From a checkpoint of a small audio captioner: 74.5 epochs.
Rows from block 3 of the audio encoder of a small audio captioner, named by matrix and row number. Rows with one number belong to one channel. Each number is 500 + 40 x the weight over its row's rms, rounded and kept within 0 to 999. All counts start at 0. Numbers have three digits each.
After each channel's rows are labels from the 100 clips, of 14976, where the channel reaches its highest value: "responds to" is what is common among them. Only what is clearly more common there than usual is listed. The data: synthesised sound scenes: up to three everyday sounds over a background. In brackets: how many of the 100.
# convs1: first pointwise conv (encoder.blocks.3.convs.1.weight, 192x128x1, standardized in use), inputs 43-85
# convs3: second pointwise conv (encoder.blocks.3.convs.3.weight, 192x192x1, standardized in use, transposed), outputs 39-77

convs1.180:428520564545549587408543459495469461584516519498488467473525479514469439522549547455520533491489499503497529500461429486507537491
convs3.180:508487577499516479489565427491629519551425495482514453521444489513581546466563447513496538435436533515553481493558491
responds to: white noise (36); vacuum cleaner (28)

convs1.187:491511478505556494547528541442484511447518485533475513488505469478476524527479463552497492477462465463517486543490496496580534521
convs3.187:498530518502576532418546500520544497598511513530484549583480535498495497537504512503457612493524492533484465514459470
responds to: crying baby (26)

convs1.45:530534498440504512475535565484485445551491474465501484490422545472468440505465534465571559519508493544442487523491466452495544508
convs3.45:513535514509421559521524520469511487535477430501503456528490450494445520505520404513515500493438525469538444503558579
responds to: muffled (low-pass) (29)

convs1.78:506549564478489438479510593471443583483464521476486489457523420560526593509528474512564488527437536512508618482476512457493469464
convs3.78:489454435529530511445488525487486486501518523475507464537453491541512553456486490395516517550471485511521515568530504
responds to: electric buzz (53); clipping (36); text has "clipped" (36)

convs1.140:458492510481489517483498483467552540565454544505469571474568518563394471417512470463458494542580524515497468493475458493550501436
convs3.140:505491496465453493428510526494504522487518525439494468478471504499476509549496458550501526572413540493567502503480490
responds to: siren (64); background: none (46)

convs1.109:557543543531481568500457445486427526528494498465433459504550497526471433531507447452509520545416515494529510608555541440500482524
convs3.109:500439489511548466524499500530539536515466510563523457476539520530504470495504474528453522449517527425534494480481484
responds to: electric buzz (47); door slam (27)

convs1.17:495589418507443549540476509501432457535483577559532562528487531521526461504428483460519542487525442510511404504510521549452528475
convs3.17:527502549514468507439480505473546552413519592531551577515445477461441465511473464507394504435502463506543519465502487
responds to: reverberation (79); text has "reverberant" (79); electric buzz (37)

convs1.137:477520511536499567530475509513512516417524411455516534588464459501471462548524448556537477514580508464500520487475449519472468526
convs3.137:464429481479417519507494514495551477497526514448511432544486517516504482486483507500472519512547552484508557446468522
responds to: laser zap (80); first sound: laser zap (49)

convs1.186:507440574487472560529508447456500498494521474498503497538500474483522452538512455448509525520444446568535552488490476552515482484
convs3.186:498541475449441425517487495519478470480490511520493618523439540539530549495530448550578551434482562536486568491520550
responds to: muffled (low-pass) (45)

convs1.104:373535528483515538528476538522510568488455431542482438509495533474530483571499544514566532506510517532536517523521509544553580494
convs3.104:509525548485549506510469549575465540467456444510535497444564471478476537568492519489493588500555510537499468526451496
responds to: clipping (31); text has "clipped" (31); electric buzz (26)

convs1.12:497439555498467495534537411516521478519489560538519496530540521475504573521508541431485482497553509492467575412555446484530472501
convs3.12:533603512468477493533507474509517503531426459439514521501555464517504448537527541522518462472465521500576546586494484
responds to: vacuum cleaner (54); electric buzz (30)

convs1.89:567515521488512511424477443440574496536507503487557444524540501509468480478542503553467549472468494532512555463552427487480544469
convs3.89:484495479500537446513529492489482446489495490473448483486587489500554512483512458493512499458495496541469496505481499
responds to: electric buzz (61); number of sounds: 1 (61)

convs1.52:456526469539513538506554546499436457504528515502505504495501519503488387573472432432464506493502416550432547469515521526524577455
convs3.52:486421393555502539506545500540503519462551531480498486538578463508498522517504500553494473371470429517511440548482532
responds to: number of sounds: 1 (62); background: none (61); car horn (28)

convs1.55:536533510472446508550551532470541497372481473497507428510436498554457515533496478543508532503539544473478497524574514509457495568
convs3.55:466469493498538437493468529549526535476521480545553496458606527501479492466449524515510531513462567511501529518540447
responds to: quiet level (82); electric buzz (57)

convs1.149:493550497506514405517498477495417479494510487571474403515498448499440567488552441472425482517473485508490494516535483459506529380
convs3.149:496510455533449453490561490485551529443456502556452496591412471501455539520511546552499495502479485491500521510439480
responds to: quiet level (82); number of sounds: 1 (81); electric buzz (37)

convs1.13:534481432502490501480562495496526481470483448558506567491482519456583457558537601411491515511494486560496529494499448530448493555
convs3.13:478485469502519515447558483537493499567461486514494501550502502521521553568522537599501504543487568499529524501487484
responds to: reverberation (87); text has "reverberant" (87); vacuum cleaner (47)

convs1.96:491506550566508526559531508479579465461494505508519511551480456459518501537472456504536503413489473538521516436572413509470462504
convs3.96:469494455465516534543508509456550441468553494521503540500501489565578505484494492534515498559543561566474471547527499
responds to: pink noise (31); electric buzz (30)

convs1.30:485423545457502473563527487518494501494537526494409494522475495464471488513500514488505539509494474644423492508486467513571498480
convs3.30:472515521515565445548522464471478567448436502506427483476546555526500500502487483504612495501505483529458527500466489
responds to: quiet level (92); electric buzz (61)

convs1.153:490461534546520500490490537482473499600533521550544464507482510519507440479527528565455501482489476451463491450529477501558542519
convs3.153:469487490502578549538502564514526536483555546484459476432519483488499516540493494466452441431458477426575509524488472
responds to: siren (69); background: none (51); first sound: siren (39)

convs1.48:483458483475457507500503478465460517567472544528490507477526474540553482453477526456452456503509496501465466476520500518522494554
convs3.48:522453503554528472502514520425544516446465504472560526516559474430486489546439541528470513498517488519465489472460510
responds to: quiet level (66); electric buzz (29)

convs1.90:480565496505475522477531552490517458501534550463490595510472534454528467475487494496492545477519461501378509526522478509591520546
convs3.90:514591476451546510543465515462473477467471560498473508549467541476462442480445455556533483456464503447508462483498465
responds to: number of sounds: 1 (91); quiet level (69); background: none (65); whoosh (27)

convs1.102:543450522444462503515446481530496566554556437476459507503462527530531471450461521541491501455456522461469535422576534462488534472
convs3.102:469477497483464544478428524502550474523450460547451549567446464507510527494525454512537475503503471504494489509498473
responds to: number of sounds: 1 (89); background: none (87)

convs1.173:468446497536462478488493474515541482510469482554533524550529582572535422481544532522450485517473521428504552431449489471501519434
convs3.173:531449532492464499508520435537507523501548523490487543539437493505493600516501520446517522494518468550470534516453449
responds to: siren (27)

convs1.131:443519500536424578480519503539489555523360559461524499534519479519515519507530534527512503497489472550497419506473531490511531547
convs3.131:492499531541520547538554475455432501501591477454499494446507497470500502536526471472475565514553517578428529558486509
responds to: vacuum cleaner (53); electric buzz (38)

convs1.84:452564480524511510521447464529523532483510413485476486525561493591496572484503490394481504502520491464490530484518462464540589441
convs3.84:471505552484510552479429503469527551547494565488497481469447516488471473530508516455507535565516484491473525573521527
responds to: reverberation (70); text has "reverberant" (70); electric buzz (41)

convs1.183:550549481488430518537520462525538506482426554451463538546497528534417520445428493489482510563471513482515430529500482474492496498
convs3.183:530451504523468538482492501526417452492497482546529502508495497473470456513503494487446486438522427599513587460503484
responds to: background: none (97); number of sounds: 1 (71)

convs1.121:566489543489513518535584454515533511539468486505534438481540436539504493529468501527526566464465428458448459526503486593459490512
convs3.121:531550472467490535482530478613442431600481513514507451485498520527526508547527520439481518543523463593454499489560462
responds to: text has "noise" (26)

convs1.46:549521461502499486550500478502433494457488449513608511413473545515489459568499507543522416452517537438503480510527505565479486530
convs3.46:511470524413466502509518485486492503555496537467561484467560518448499464454557550491486428443561435502492517589468530
responds to: laser zap (41); church bell (29)

convs1.185:648531538527508513450420567520509493465506483508498442512533531478524599507480460475513520530542502567461475486474507564475461513
convs3.185:559477485525452562500489539522497528503466575453514536521482521558498425519498502574507627491479540542422459481476478
responds to: electric buzz (60); text has "noise" (34)

convs1.38:509465507474464445548532448464584491463409491481429472484498465512501535507553492462505510436560505551569473518518435486455441504
convs3.38:469558508440538476563523489571433495501548525509490611578514488494494496498470570503483538488499536516467559490544509
responds to: reverberation (68); text has "room" (68); text has "reverberant" (68)

convs1.111:511513573491449496502497486456519481465511541455501574487516502515512535433441468506525481594459535506568508454483514490486499493
convs3.111:505492526474504444488506516483422459531546492515417480510489512469474490528513479506513532528492524512531496460507569
responds to: number of sounds: 1 (84); background: none (55); door slam (31); first sound: door slam (30)

convs1.95:429494407529436448544499478545508473449540531524451498486505532542511553471610523591528474473518490481498471489404530526444530500
convs3.95:496503543512509538496574489503497482520465509468498505425423494503509521469515467457475525493505534492503468515481496
responds to: quiet level (69); electric buzz (47)

convs1.93:488489485460481432567466535485566539456482501458511560482508532506460494538516447506487469491502489511402525523503439461517554441
convs3.93:481427561489469528459503499465468557504463484480451489531487548514522535478467502522504540530487501570506428517523542
responds to: siren (36)

convs1.49:564473472532487483498440459502485495517460533522523516466476476429499409562561489521510529575458505537456577533470543490573507486
convs3.49:491441459524506423508553505573462485515560502488480513508506508586548462527448517418482543609475436580462542496548486
responds to: reverberation (83); text has "reverberant" (83); electric buzz (41)

convs1.75:585490467448497518476492492507520570483519502562489569537488537520456472480546497477546451474516440537462489512555491531519461565
convs3.75:515438491544468470491492533446588502487496501493479462541540482487560519509402403559546523436477504563529520568517527
responds to: number of sounds: 1 (75); background: none (71); door slam (25); first sound: door slam (25)

convs1.147:468479506461580543513633480502499578472435473504514500526483518512449412494510443472490529509474538517512558495587531557529544457
convs3.147:445488518509497495495491504540577460476486495621475522566520513474488491488520587454474510415460472524513511563528468
responds to: spray hiss (40); thin (high-pass) (28); first sound: spray hiss (26)

convs1.33:444467527522484459543507522555450469475524478509434520503482538474520497494611492457414465531482439521436499500511514562512480463
convs3.33:503512561499429545568530438488457494489481483521509512430527506473512523521549456493478501490495444472523420458461506
responds to: quiet level (74); electric buzz (56)

convs1.77:453492472503466545531520520489511490543508397500517504519523505519504564478469529519455485473477487472547443485561483504506530466
convs3.77:562472445445495529520510484606499444494514509531556463508544506460556483457429526481526617534465455451488510566518521
responds to: background: none (57)

convs1.189:585497515499565536513460462525494475466511497449516521566475516491489507546565562531525526515532504447469392538532502558515529480
convs3.189:483512489491533498440470479529530451426488494458502495485417483465584513518518543538505469473542494477518483467435516
responds to: howling (29)

convs1.42:473565554471461571522501489511473527423509539507518519492517516520467584500528534433507446454503525486488483482471512480539460509
convs3.42:467465482454524511529506498475557451509488450435476504566466501604449495474502437547475477486481484493575525454542508
responds to: spray hiss (37); first sound: spray hiss (26)

convs1.18:523518440514522508487447509528481518627480453451521479431571523555499460527521498467513496489565509448500464511534487527516481476
convs3.18:513517520575474520500455477490507500503495481452622473558505503523497486481493549469501470453468512498473540448524477
responds to: doorbell (79); first sound: doorbell (56)

convs1.126:493444514530458478511509487474562502521489497506449531495502454458460491502514506477531500493511503545331516443519502476555511509
convs3.126:627529516595547516483582539526536507530524477508538431537455618532534541483512519516538547539516529489502464531487424
responds to: quiet level (91); electric buzz (47)